{
  "encoder_arch": "vit",
  "model": "contrastive image-text model",
  "dataset": "rendered roads seen from a driver's seat, with toy cars, trees and houses",
  "train_examples": 36250,
  "image_size": 32,
  "crop_scale_min": 1,
  "horizontal_flip": false,
  "rotation_deg": 10,
  "tokenizer": "word",
  "vocab_size": 35,
  "loss": "softmax",
  "embed_dim": 128,
  "encoder_norm": "layernorm",
  "encoder_norm_position": "pre",
  "encoder_activation": "silu",
  "encoder_mlp_ratio": 4,
  "encoder_head_dim": 32,
  "encoder_fused_qkv": true,
  "encoder_bias": "none",
  "encoder_qk_norm": true,
  "encoder_parallel_block": false,
  "encoder_inner_norm": false,
  "encoder_moe": "top_k",
  "encoder_num_experts": 16,
  "encoder_moe_every": 2,
  "encoder_expert_mlp_ratio": 0.5,
  "encoder_experts_per_token": 2,
  "encoder_shared_expert": false,
  "encoder_patch_size": [2, 2],
  "encoder_layers": 16,
  "encoder_width": 192,
  "encoder_positions": "sincos",
  "encoder_pooling": "class_token",
  "text_encoder_causal": false,
  "text_encoder_width": 128,
  "text_encoder_layers": 10,
  "text_encoder_norm": "layernorm",
  "text_encoder_norm_position": "pre",
  "text_encoder_activation": "gelu",
  "text_encoder_mlp_ratio": 6,
  "text_encoder_head_dim": 32,
  "text_encoder_fused_qkv": false,
  "text_encoder_bias": "none",
  "text_encoder_qk_norm": false,
  "text_encoder_parallel_block": false,
  "text_encoder_inner_norm": false,
  "text_encoder_drop_path": 0.1,
  "text_encoder_positions": "learned",
  "residual_init": "zero_last",
  "optimizer": "adamw",
  "lr": 0.0016,
  "beta1": 0.9,
  "beta2": 0.99,
  "eps": 1e-08,
  "grad_clip": 0.5,
  "cautious_weight_decay": true,
  "steps": 4700,
  "batch_size": 128,
  "epochs": 16.6,
  "lr_schedule": "cosine",
  "final_lr_fraction": 0,
  "warmup_steps": 470,
  "weight_decay": 0.1
}
Rows from block 6 of the text encoder of a small contrastive image-text model, named by matrix and row number. Rows with one number belong to one neuron. Each number is 500 + 25 x the weight over its row's rms, rounded and kept within 0 to 999. All counts start at 0. Numbers have three digits each. After the name is the row's rms in percent of the matrix's.
After each neuron's rows are labels from the 100 texts, of 14976, where the neuron reaches its highest value: "fires on" is the input token at the peak. Only what is clearly more common there than usual is listed. The data: rendered roads seen from a driver's seat, with toy cars, trees and houses.
# fc1: MLP up (text_encoder.blocks.6.mlp.fc1.weight, 768x128), inputs 0-127
# fc2: MLP down (text_encoder.blocks.6.mlp.fc2.weight, 128x768, transposed), outputs 0-127

fc1.3 071:497537496463516537500502501519507466491496509521541477497485465521485480526509466492458533466469486546523532497531471521515478493489498459518496531536513515500516464505517534464485467477531470464455485488544522496520481527451484454477508460478489449518468490470498467488462485497536495468500506511481487477468498501498481513545504472473530529467508473511527524470475466466511493464509
fc2.3 019:541506512522541511505508483512453490513490494518496521500498501549502497479496524516493536480525452510523520481513549492509480533488472528458502481479483486494510511499521502475493506529540502504479483510426495499437479495479498538471482540523513488497458535511487492481487468512491495512493490518483486450533516494481445492528530485491581552525496512499507422498510497490487475503483
fires on: "black"

fc1.204 076:533485492510495538488517506508538542484489488477463478497463475476505502532496497490469478462463511498477486489543491542467545481461469518487496522478496506493541498458527476495464475548513492521452486527514477522536525502505498535497516512454469495526506544538476462519513480461523471531480514495491484486497512505475512531466553489487522534533531529482477511537515490462475494509541
fc2.204 023:507512523508486489491512479500481514513500461531505541489499513558511500469508493529516520486499470562519514471494543497527485516516494529448507500457516494497470491530507488467502524520496509501465504510460496543462460521491494517455474520510498517501468513518508468506504483498438525482500511515493508472506522482476449524515491489482548567514478459486492464499545421495498458491505
fires on: "black"; "truck"

fc1.306 080:534536461500486534473497460527483474482482459514527484485528479507479536513504512478467525521483494488523530517525499526519536478521492473492478521525479487533475482527541543474531468504492513532539490486511478455480520478486551480492474547473504468494508459486546481509501500478499473507504471467543466518486478510477503478485525541454466505508495456499523458467522509530478464520518
fc2.306 022:515485506532488510516471517436494518479527483485491533546499481518504492531510500526507523493484478486501495432499477531509473517495485548517449450504515486502480485445486544517491465523548525483483464524484468545481496501522490499474498474514520532510515524494512474505491460551533507481514514507515501551494490463507483494512482497529499533521485474491507548528502502468516428516526
fires on: ","; "and"

fc1.575 067:539515515507543510508534522498522475537496467491502529510486541527480524492514498531525464540488505508532538510481516527526504515491486493488549540532481489553489539507472518450512509522493464479505533461535513500529505458472487489512531526533512466496519482506495527513473508485526472513482512516487513509513502488542449523477513537531536488527499546514533472464514555467489460504527
fc2.575 020:556480519512480493518506475490505518496519507466499477499483495500493527520479470518519538504484517512503492473497486512510499511447447497478464486448527517506494486454475534520479509530530525488501474510501512539476491510544514494530472494492503532509552498493524554490500483531590514491501533500494520510520498491536501512481502515519516515515470473475483568503475448493454438492505
fires on: ","; "road"

fc1.102 073:472499471505457497527492530507470481489493523528512505498474478543546504502523509461472534486516465498506481473467524494533514465499507529495470495491529474496500466444499535475527481498466523491528464458513529514484502482522473551466550494536466531484534509472466522471468497463472488464485483467534529506494516470474483477510521528515477563476474529468484493504484488507475499502482
fc2.102 024:516481492517534535528483542436493479479504506504465511518478468550515485488498511512525527471489499496488495462504507502510481505524514551536503458519479504511456518478487491491471464490521496484504487516461484515442536501483495531444492475514513535509476537465491467463516500506529487454471479517507525516511526507472513465508522498494542512522514518485495468490463581470517459505517
fires on: "house"

fc1.565 136:517526463513514534456530503478504517477494469520480460508448517530507495502477450486503505523550487548488522501475512458476476527538535450469536499518465497460507482491493470509516524492478502521542523507494537523494471480479503512495492524475483500516525520535455526520507516508547472463493519463510467517516505534496508483509490529538525506493502517520466537478482544519446509516531
fc2.565 177:495529511497480519478523512455487495463478494519462494568490525507444500509492464484506528486522469519481468507515520438505460530535493465471508462449500515509517472476487528493495529473524510542525495517505533542533486533489510490512526570489472466521478478530519509500511515494486501507501514465493488502502541504510461499483501523504477473472531507525487499473474503518476491568529
fires on: "yellow"

fc1.416 126:504514510488490450467463527508547540461508562490502524489502504540480498544510472470486515498499474523509528498484521490502511474492533442522490520513519465501526485520499524485516472480459482541499478496460509547450477507471476479495504586513478470522492457517515510470498545518486540486532527446511533485502493509505470477506499530489507513504505512513467483509527531510489489495501
fc2.416 127:526496499486480536493526511526497453510536441497526457490519515471508453485482515525503470488508500505514491483492469494483492538471483507455487505559483538493520511493514497513512523488463503478502505509507488514521508469546492532471457465494515566512530521473502502526488489498519476485479494497519419517535478520479538486507482476497552533498484482480519531517512515504455555494461
fires on: "car"; "truck"

fc1.417 154:509563467495498538476540513470496499462488503502491497536442518523482505487510446469495509484527450542461519489465496435490475500534511465484537488518487523482496478491489516509515541463482501523507486523486517557518477477483507475519518536460499490509507491544483499523517517511513490480481529453509459478528517534506516474508488536528520527485518500511490506503494544505447518530511
fc2.417 208:493537505497481523477519516453485499461478496519462491565481518515440498508492461479508527485529475522477475504512517438505463528532500463468507470446494514504515472477485525493497532472523513543531496519502534544529483530488512486518521568484472467520480481530514510506515514498489498501501517467494490499501539502503467500484496526511478475471534507525488507476474501513476489570526
fires on: "yellow"

fc1.517 080:521486518460533469464526469520500471467487534529522531484522500442536496486474474496512496456521487473523525523474486450456517471520522504455510534516533470526516460521512453524500531460536521499490486487504490527495531518469518503511462462518456490541511480498528524471518526505524516495487524512526516516546496477494493527473485516452535480491518489501463508534486511504534487502499
fc2.517 022:519483527504475509532495505489527477488526512483495468490506504509487508501526511489487515508494542441459488524503511488511533468483480521526479515459508505509494480463492495505495457514513477497534503540527512519460507485557537511555483459490515500486562486496532528486485483502618497486497528477502510504496481490509494488489495492531486479494490468489515554501436544504521486489501
fires on: "truck"; "with"; "road"; "<end>"

fc1.554 078:475503486526525475532520501508520473495535467487484525539541492529537517511499500486496518494536542546468481443525494518474532481500551486519565475515489533464507529477520518491485500471515445530499482502538487530515518507472466480498508498462477467486527504540493479466504507488536493521474493481483468486516488543478523537530478494512543516515512466515519521537504519472525470475526
fc2.554 036:520474509509520522533490517449519477474501530502483484512501476515497464539475498504528529504492496480470470516543525513498489504518470516501502490495523506499485482478480494515477500496512466473510498515522509517457534507509479500494515453518523526479497504483513473466504490498649466499480495477513463533488505482485561510519526487488476472527492507516517481498494529463534461494491
fires on: "a"; "house"

fc1.750 075:471509523465538469520481506500522493527480459463538489516524519477516459506476511514491538460509498491498482451469460465478515495476540464500486495484506462488457480509494538498534507470496506502476481492475513523466445517534483501494475510496490460489473508525469462458485481520514462490483467473454491493495519469489524527527447483486508499510537456522525459510501498453516461512487
fc2.750 023:495515475533552487494514540458470474525492493504480535527472474548526445543453494492534502490494469548532516456497495513515476523542466492472508420471524514479487517503502497487488536488481484473476489513474489505505527525465477494458504522497489533489496505495510435490493500507493502507502482525518484524501503476466531521524520521491515523502491490499536444509509493456489451507487
fires on: "house"

fc1.453 127:537507474519491529486509473522550490488532473511503493499473513498503502485503484485497467509492445525466493484501468481462445520467485473488482512549497490481492510485468507505554494475510493509534500522492486490506475501498503493483500515497473523536554466513498524522471487517540502470479500481492447506505507524464535500532479470500542478462511479530448546500473472476418550499493
fc2.453 154:503503521529549468503471511463530482451483509473454517503495500517526488544483486484462526538508465531515527527530473500453485471530555489506487512506459523492513479548473508484487486489464497518504522488438477537445505477476453495512530544506467498462516494500503503526529493512501497467495493479523514525506494476493503529531527507505513486484500549507497511497482465498447532525527
fires on: "teal"

fc1.323 074:526520522501467510486486554483513538450482482498488486462526488466541470488480520522469491504467503478475481496467536523500448481482488527505449497517524518540516500543513470456515463479507533527485493530483503534518544509499497490517451512512484466495546524503542501461505530514520492521524520449471521508503491460491500522504477469516521501470495501475505460509499496454505547527477
fc2.323 024:512501497528526506509516536468461495513518505487478541527479463531523461506439492501545516486494505542522509460504482517508482534513494519488485445486504497493497488482466511484466524494488474488492479530448511538465527502480480513463471545535524522479481512476528429508499475516469497511500483556519506497513513490473514509495526511483525514517511519482534430492514477478480439506487
fires on: "house"; "black"

fc1.311 107:488546462493505503512544481536510493506494529518517485538500522485473474513503489465539470486532519484509555522492498499505465500478469485502468522504503483507528521535510529455496512524514496498526481498475515521476484493498475513529517542516533504515543481562445521498515499492494470494460483496456515510506493461501486466466490499520508439476519496541448514518477460452470550529497
fc2.311 102:501481487480466549492488499505501484495547462502529503494460535517509499504460547518517460498516518510526490477507522491450486513483460503476475489521475527495464484478509461528489499493510528469505510506535505512543473481539532503498451474473515532506475498453471520521490558527473480516464477545543509542496458482477517503519464490507511545499517486461541485516537520495483469497479
fires on: "road"; ","

fc1.281 135:517537505494527458510472506533549537512490551497516536478515469488573564543517536482437512495479488532520518518523524511483483482481480495538494524505475499493474535533498470471499477508477485478467480454484508523464500485481483509493497505451460510509509493502470515490519524490480545485533505516502567518475485513518479490536515522496509525518491495510504504484522535511479490458500
fc2.281 146:520492511473475545492525507492480463465509464520526435512525514491444483463485469530482490477516493482499469478493509465502502557483505510442495489533482523516557515490547549524495537489471475504503527503525478533545464495540492518462480509527503525526493497484552502522499484482507484469503508515500437475519494511483525486494466497521517505504500523506502515495502499531452531534498
fires on: "truck"; "car"

fc1.538 078:512527462522491466532502534470525535484512528522536528479474543495530475488475490474504510527475526476521523471519487458506488487503465483514483480542548530525457517504515535475515460492484466511546536515502474519467538477495530484526515500464533489482477484487518529496476467528489465469467523504504449524519537473455471531482495504508488475512474486475532479469487501499508479541485
fc2.538 025:476514500493509499525506539473520483507516505497482486504477453515538471533500493490523512511487525478494486460503476522520510502498491489505543488516534544490471471455471532499496513529485522475519482533456518495460525493446505475517496498469501536500538482479510452490476500493552502478507520519497529542512497490496592492479508509482463481484526490501504488481523530467551419485509
fires on: "road"; "house"

fc1.429 080:518512458456515506497521496505461498531467534478527462530517479508535528532506519522525528493500480519524492523535514482491534526536462515546479531517521510533500470486536543496482455473510507494518483463543470508474478521537488470533515514487523505501543515536475454493529505481502527469481526518531500516508536521516529465528519469513481538472472484537522458522504513509476503498539
fc2.429 022:461523457517551517514494503470502483496486490524457491495463505542513463437535535480494483454493483459516527454492528498520501491511495546518550515502505491502506524514486512480519483508544529488470510515432466482473514511460507529486538502488497493511484500505508461502475518497515524485501519553504525525514491515452498454510481485505524506513502506493488463490537568493521462514518
fires on: "house"

fc1.39 077:539476460493458522478479513471483537545498469475489457456514512520496504517541541484497478520495490519511474497502516499497480480509499492459521468476490481486527503546521500503521503504527501493479500536526478491501476532510498476515489461521514518516472486480525526531515467519542511513530531503533515524535458539469467543480476457521444458467465506512468475508487519505468528452528
fc2.39 032:564476517479458520538492450502521514490513534481523467483521502498482539535482500488500496533505513471454494558518527459505518494470466473494462498465542477511537481499493490506494472490520458516539523507554510498487506479559527526542498480531549489477512500499501574480496486499542489518485508490491489488500502510511525522496512478528468472494489506485492504484446531523492497485484
fires on: "barrel"

fc1.368 186:527489453535495487516497488526549560521494518470531537528479499473535480504485513512520449537477480575477478494510526487485472487489457489515492491509519481522479492484489472533555488488484502508516478474484532434455515497501533488501481478492525497514533469567451516487476529545535511500521505479499494489504488536490483492520475466490515529495506483488496526507512492516479482487467
fc2.368 239:506448470491501456499464460533556532476481499493495536511526531456506509461526478494524489553445487529469500521527468531493499470494480519553496488493504461520493483489506526527559448514468478504511508482509508440491501524476527513489505504542511474508513457540477481487467505520494547514517486509477524513539508476509487524518503494488512528467491510500462511497511503512489527466501
fires on: "blue"

fc1.343 076:507462504457505496509494479474497526475480466500509529519509502530483498512522512495479460485485460512465514487462502499494538462457472486477485505473460534489473500514554516516527493522526485505519456475525476506532524499488476462493527475469504549475497485483536507486540510460495487492515463513475540546498510544464460528533543501504452489521475488491470541527455492505477532506477
fc2.343 022:553456485477447537528487491514507497469520513477510476478557505516472517529551479492507518505502495455478481520490514464496523482453531499518460510479536487516485479482446523509485442501502474508508503496539503527470517505550526513539505474521558494475529524500501554487497479477544494495483497498517498524509510503523482510483503486530492501536504522469490502499419500513482487493501
fires on: ","; "barrel"; "with"

fc1.336 098:506470460520472457473521504509525508505484490548496558506482518504520503525506510446509467514520492513517540461532437490507503476496497461558475498525503500485494513486507508458548518550534505521515475477510492478514526533467530487496527520496501483542504510571497505462511490510509488484510506505501480475480520498519493487476518525516523465485525523483428487492445489480524516507478
fc2.336 053:604501524498463526485496506472498506504531523482507486484460486529509516556444500496505486500504521517497509473511506491487505513519506466458494513527454535487488488495484483499473511490505477498511502498504487522444508480516508514538487485494494540488481524450479586471513512519576468475475486507488488515498488522510540497510498524521514531509520469461519490490490520478475464507490
fires on: "road"; "that"; "truck"

fc1.740 074:499512505476506522456526530514482484484494536509452509490462544466529504479501486474456537547487528536465483464506532490502496520512478455530477506524523463504517510482464517489480455503463477450455529511534470469533533494484511466542531483506473484530524524466504519529466474495508509474463494487536524532515471507507486480493488495531480506511523535489491496521494511466505542478523
fc2.740 019:459461517479523495541489511483488474501517502488482509485510461518499448513460486476564524511522506497481475507500523520476487502485473472486533472488564499492534495522511512508498527462488522483501479485534499564486511511531498518477496509536555531455487500480506394503496480504527508493502496507529493527537483475485527518507517510489509491527476533519506479498496483479443489468493
fires on: "a"; "car"; "and"

fc1.290 188:529484468534511487515493474536537564500513507476529535495489526482513511497487546506493482520469467566457476489516519482506484478472468478515509501510511467504489516471503468533554467487519490501522475472485541442487512490496565493498478490487518493504528471571464506514491531542539533498522520495484484499490491535516502493525478472480526507476499500477496543502509494500477493460469
fc2.290 263:512447472492499452499468455532553531480480499495495536512527529457504506462526480493525488549445486537470500521525466531496497469496483519553497488495508463519496484490505525526557450516468480503513507482506506436491504524476526515491508504544513474511518458542473482482467503520494543517514484506475523512537511477511488524515504493489514524468492508501462514497513498510486531468502
fires on: "blue"

fc1.27 077:464525472458524473539531536500537501535480534474466465521498528540492538494506478465494482465515517467480497486521471515502464500492536533508501534512491479514513476496512492515489515531498475509465494485485542534513534481511549541530516451508473537495462482469503492470462490526480485541498524480487487493508470491477461526506538462472537501491528515492460451525524513536485492504510
fc2.27 022:548497486505526542523494518453502471506514530498471516535498472485502477523485507513527490495497478545506491470531510514496497518503461486522496457521476516484542474476466508514492523512519457481517471546480494510429516526494462492497510469539537539504452528488527472510501496490465496500504496554481475508491484474486527525508488537502501538476497484516533444487459481463483447527477
fires on: "car"; "truck"

fc1.53 181:529472455530493510488478461533542552506513490496532533496489508470530505498506519512502450541499491557457490517524525464483495493502456481537487503516522458521501510487507473523556494493519493510516459494496527461477527488464528502509465473484533478501526468565474528492478530547525536506530512479493507516503505507521480476514477490478538529509496493492485551528512505514473511471478
fc2.53 240:509448472489499456498466457532555531478482497492496533511527534454505507459525480498525487552444488535470498521527468531495501471495480522550496485493508464519494482486507527527559450514471481503510508484509508435495502523477526516488506501544512475509514459541477481483465505520493545517515484510478524513537508478511485525516503492487514527469492508499466512496514500515489530466501
fires on: "blue"

fc1.330 080:533476531464504504530523482476537521487531487534469509489478487501452530484546501507526478532544510527497477496484494489457518474530491464502522488477545519495467466530520512548482479517498469448502516508531485491483474469500472525524536512469503517493527536541453540529488477459518521477478496483524492465531496461497525488456546454508501470516517504497511521518476509509516479498479
fc2.330 023:461486499486492480522520493462524468508495494504470482470450492508515481486498494470558532496473531492506476462518516527525496514538530487474580484448560531498452508492536525495480515498475534478496490497488506492451512488476521486526498534500501515481536478481501476509482508499551533498486536511508492542499513478511556479481476487482467489479475476511479511477528531465511472467518
fires on: ","; "road"; "and"

fc1.73 113:490493466514513462478492532469560519485522542512516512473506522519489515501512516518466505511468478529507465515498469474518523518534500495503499490539500503459526524530484519512480479466464502539509523461455498494416462482486475529481524510503468536482521449529486501478487503501521498437523505473492501501462529539487484512547474484491553491489492499510483538502505514541500498478481
fc2.73 125:486502458458488519501487546524503489479515489515485496503519510477499491487496463513504486483531529509540479491499483497470517504468425480458480487483465533490459492484500516518476509479462508516509532532485484507520471524507503501496488520491490538504460515460518491529497550475471531484519520524522517512504466489464495515516482522514541531455514496480524488504545605511460486475474
fires on: "car"

fc1.101 074:482476540470484520481519472482522509512476459465463460472536500496536472480534489530527493505477512468488514510509507503483444511532469470521489531513496484525512503533455478525473551480572491472543468502500469487486463471511468523493492534494536474495449476496505521487503502500519475507513524505467514472490468492478466483482465511465496517499486511505474458531535508472478540524496
fc2.101 022:529458562484483524514521470510499526523522523474489524479516512500482520495445532508505500504490520505501490515517508486487501554485467476471489457449504491501520506444500522500499502489504490512517457513524514560455461520529525530519464490518514495489521502489506522509529473496553496521500513501479498495501508495533458487481522514496535527473495474491530550468472459489411517480510
fires on: "barrel"; "truck"

fc1.279 080:482462491535516492471492474504475484510527509457463524524537529541461508467473507506464495518490552501508481474490492524513476476531459488513496486487534500509473532533493472525490519473480487496531475536516480540504466510479509466463497480538493471437521542523493533476507527508517488489491462481463459517521496509481472468536472472508489472544480505494540518476457510480469468502486
fc2.279 018:477499507503523481502525527451492465500519457499515488492474488538525505513548492501519501490490519497495528473516513497533478504479526497493546484465517521483486505512485540470497507467512476499480475494456505525454526486469530496457474511512534505513507497475525444515492503538490509473479526524511568523521536499466547490472505497488540489529501507475513443475532493464492417496522
fires on: "black"

fc1.550 076:479512487487501497506523504452516471504471538464513498476501495500485524513522556530537504527524516490537518506540492516528519485464490504525524545491484454546492489486457529479482533505469478460514460491504474457545525499526532511510542516484501528479486492479522514530477509489498534532529522473545471534503519515507476501499478536521531530518501534503493534475500461462468479537541
fc2.550 023:483505514498503495484522527482483511533478484502477531525487498532526477514457486515555509497479491552543493464508486529517489534525542472481525441505511503468494496499526519479496531494465515477487484506517496507513514518459464483455485539505486528493495489474496452521507479487426538499525494522510485519519505484458520522490482535484521526499490497508525443497538437470448472490502
fires on: "black"; "barrel"

fc1.644 079:536534482459483526511529467495476483504511521523489499514451529477477502516456464470510493542480537511501494502531493540467472466523466537477513475539477482487472537465507454497475527534485488506451461484481528546461517517501483488484524462500525514472526485531505466531519498462517465520534503509512469494525485480499499513516521518493525505532544469517478462503484518544499488513529
fc2.644 019:498488527530535491505489483474478529479506493533477501493496477551512460470495504508535524465498440525503494458518555496504468508518475530491515478509476515495517500487475516483500497543516507488478500505460483497438460555450495506475506470492500540521456508506476483470484504536533500508480490502492481500517486480490471472539510515474559558528492469516498520510541543473497460515521
fires on: "with"; "bends"; "road"; "car"

fc1.232 079:486487478511467494469462520508462517454542528515502515515496519474527449478511495493548543521526506500512501538511515533470505536476528532504478464498506485468478519501536516481515514509533525487513473478493531550464521527487515490452494510510500550466461500481518519491532457503538489484490501469513457485516467492515505468470522499471477526523524465479507535501516465555465527499491
fc2.232 028:505498535510508492482511516492456526524489491502496551517486483530509504511441485537490525494493467569519524468496511519507466557514473515479467422502490480478524502481509510470484520490508506494467481507477499524471484527477485519435476518512504524515472505499482468494512475523453504515501484511479491503511498487494470508521505528498565551522507499506549472502504446499439489503495
fires on: "barrel"; "with"

fc1.396 073:494506506504532497474510462478460469551470480533506528511465475512533471467524479483468461502510484517457523534450528468515487516495501522490514527496486470528501521512476441524487449479481475546497526525491482504532465522541542524496556474502487474459473530509531488503467534519499518497525496502496479518486508483481511522514525482501493485504468470454497483479500505503465474458532
fc2.396 023:523478492502523517525473518471516478476547480493459489534485486512467502521514563515475500497485534439474492510488520504513482467468445504558493485472532500513456476461485541486501439505517495498506469504495490544443524516522518539499484461523494537497520516478518507534505485540541510475515528511515534528509507503491508478491484485527489501517502489486503537497491542471531449503502
fires on: ","

fc1.201 190:530479469523503499516501475526541550489510516475548512499495529491532485475499542496513450536486471555465480522502517478491502489486475504525490518491525480521478510465497464505559487510500497489521487481474540465463523472468533508506471473493543480517537464572460530505460534537502537512504510470495483512488511537512484472514466500486535517484512477509497538517519496509485500466489
fc2.201 265:509445471490496456497471456531553530484480497495498534512525534453503504461528483496527489550443485534469497522527470529498497474498476518552497482494514466519495482483506525528555452515474484503511507484509509433496505526476528517488506501547513475511517454543475481481466505521494539523511481507475521511537513481513483525513503490485513523469493507499465515494513498514488531469503
fires on: "blue"

fc1.295 149:517508524527517498489519540509516544514509512519496541487480463511482519550492528497447504497518487535466487491508483476479488489509546433496510544527485467496515538515489481502471523501523496491490494461476457506475506484457454464530498520491481474514511480488518562493500521505472462493530505454482515454463523542502487477467506516514508448511501465527502482494530489496454525511470
fc2.295 189:512510500560483498540543514514479507527525536546528544536488477500495509531509544490498478447511485518474455510509514474519458504482498470500505526536505458536496568505458480492494524524521508496514445496490493523500520521508500479487484502485502493547517497509506540468476500474490478534513502465498493482463520518501483447470513474480493467519531468530489486539510466460486504480465
fires on: "truck"

fc1.320 071:543534473519503461512538469500490535471478482511467508486475479524509542498483507521459516498467537519467463531509517467503504488530459492477476508526532520523508471496510489500510514511495451485485506491469448484506480516509518508507464472522494517548451517507469500455512506508521524494461526481532530491542483514494563534474524520489477475464509508476531456523481519521523515542530
fc2.320 019:522482480503460478526501463479516518503506489512512480475522528526452494530508512514475488501512495491458531542474530463510516469511454482507479482476533502498472501514501481464508440489540494493480502515519481553472526540517529535526482466503498518493529506496523586488508505513548514496476507512516519504506499498506452486518497467523507507514475457460473568521454529492497492491521
fires on: "with"; "barrel"; "<end>"; "teal"

fc1.88 139:524539509501507487490488481502481491460512524542501526497501489534504499525508439439517518497541491479512533505475471523507504509495541509482477511505460512510511497574485511447488549515462455533517485504482449524511495500502491492544526571487501499530480542492509504489503472468491488498501542522466488480497520467481539508520482519525472480458504515536460522514507487472471511500509
fc2.88 224:479470501516506505504502487494546522525479499487531509481478527458519496479518543540504494538466472524488473529538545488494507495536462518520506462494543488510481489430525469516521476481560527478476481486517541445506522472474517510462474462511516477479491474539493493488486524509486511558499471503511496508491515523521448509505513463455480509536501504486530484496492497536531489476504
fires on: ","; "truck"; "barrel"; "and"

fc1.624 080:481542488532507490517492513500472472486484516506459475482470508473501459478514499491523536520497535530473515466529528489540546470484498464474497508478492530524478538527525464472508484497475479469496529490522521474525462501501520526535475509487460510441471492474529467471456505524507515508536476472533516541507513502465535498472526494497536486533527462464459481507476463482485534493482
fc2.624 024:490466513502502518527481551454501480487516507490455494528520463519526443542463458502563528508484509477489474502500508517485492486516493488525497441500555501494538480491507527494497504480494501481498505510540520507467566522502501507484502487519512537494486506460515470487466470504558487492490469473523486560508493500471551502505516495501525500521507483508523476511479517455477438492484
fires on: "a"; "and"

fc1.472 067:541479455516475484515485551474503490507469499498511502506534516540541520553505470483509551528510479513489514463516499485520543527514499503502457532505485518514493506472477470493493537468477451524506561501512501465518473529501495506510470468541516452486473526473480497514499532480520529528463472470483504529515471496499531466457492463486506457542482536493490479507508488455487512499505
fc2.472 020:509492506512516501535509504463499497477496506489465477490464482498505495504492489487551528524501490490480506478524470553495493534501461512455535451502560494511511476462515529494503532515532553460490494500488500558442500518473489502501529508509504536519503507486508487485497482507583510510504470507482472532528477491525571499493508484489463500494489442520479528497469528474475471493518
fires on: "a"; "and"; "road"; "straight"

fc1.284 072:478491491513496475479523512517475533455525516468524501492528521475503461546490498506520502503501462466505484530487528483486503456449492533467492493522520515469528499469465497505523512522510475492463523514458488485463515525550527475484494565499523469475537528517456518505510515484524469466505459520506469500514541539466484530536474509500470470489478528483494474473528536491525497525464
fc2.284 021:479502505488525511501497518483518472482539477491468461516468495511500485505520488481516523496469541442482485486491520528506505450477520527488512492489533520510400483488495555502514497509498547455491500528491516519450519502509539492527477505456499526493545477492527501495473483514576526488493540495511515543506505492501524502480511494509511510528472477503506522498488495482537433492527
fires on: ","; "road"

fc1.649 074:523460538515475530473506512490517522510465510486469521504475482525477466521498502532483513498540520528516496539526542519480513514493495504518542536506470518511487532478519453479532466512473525475535510482535475485490509519457497516499485531462481523542510529500478462464471481488544528480535517480498478529471482467513500462527470460514483459493496534526534528493481543523518551506511
fc2.649 020:514492468504525513528474517467499498504523539508494479491504489504500481511498512511521510492493530502457468501551528496528497520528415520462483484520522502522510477509464477491466509519510443491507513532458503527444513514498482524505524475550531523486485514506518505468492491506540478511464458563499506520491507484521551494489534509502464473527514527524456489485455545489500452495491
fires on: "teal"; "truck"

fc1.618 074:456530475491514526511458536485531461545510542504540460484520507473487529522523528522516507486490536462518531539481502534505498525528506469509449502514507509518497463513447494526510527471506476516493529467516483483520483469487519457502490517530542474465471463516497521462532509496507537490461522485495528508541525525506544474532512483450506484468494486490473503487484491483472496527477
fc2.618 019:491502489467526529521510556470480472508502465512494458503500504559536476488534449468555522510501523492510513480474537515523503508509571468488563462496525510496476478508500520481506518481479544485477528482505488503467538494470487487512503535510520511517493487507498444483452500463509516466488472488488500549537478504493538501507520490477516516497473474487511436493499491484502483473488
fires on: "a"; ","; "house"

fc1.421 073:527504482533506496479486511508542475484525467495467512471513511537475525491527530536539504480509471468528467522470535509508496534483507513516516521504520450514514499497487503475473504501464482478531456497486532536467448507479472510462453477510509487457467530514526502488489467527472464497476467510480550488511522513454483541502479555465500474478479468483457488464498530475481488506506
fc2.421 023:526518480513548552509472528448505483464516497510475481525487471520514482485518525516497508464500481521485506453500529519506499514514473573530505484513503515506490513472488494489492471524539504495484472528423503527430514510467524513457504476509492533521476522484489474467504496500555492455475508510494509506488525496480510478507519486490525509531518516478498472483495546479483435517538
fires on: "house"; "black"; "barrel"; "truck"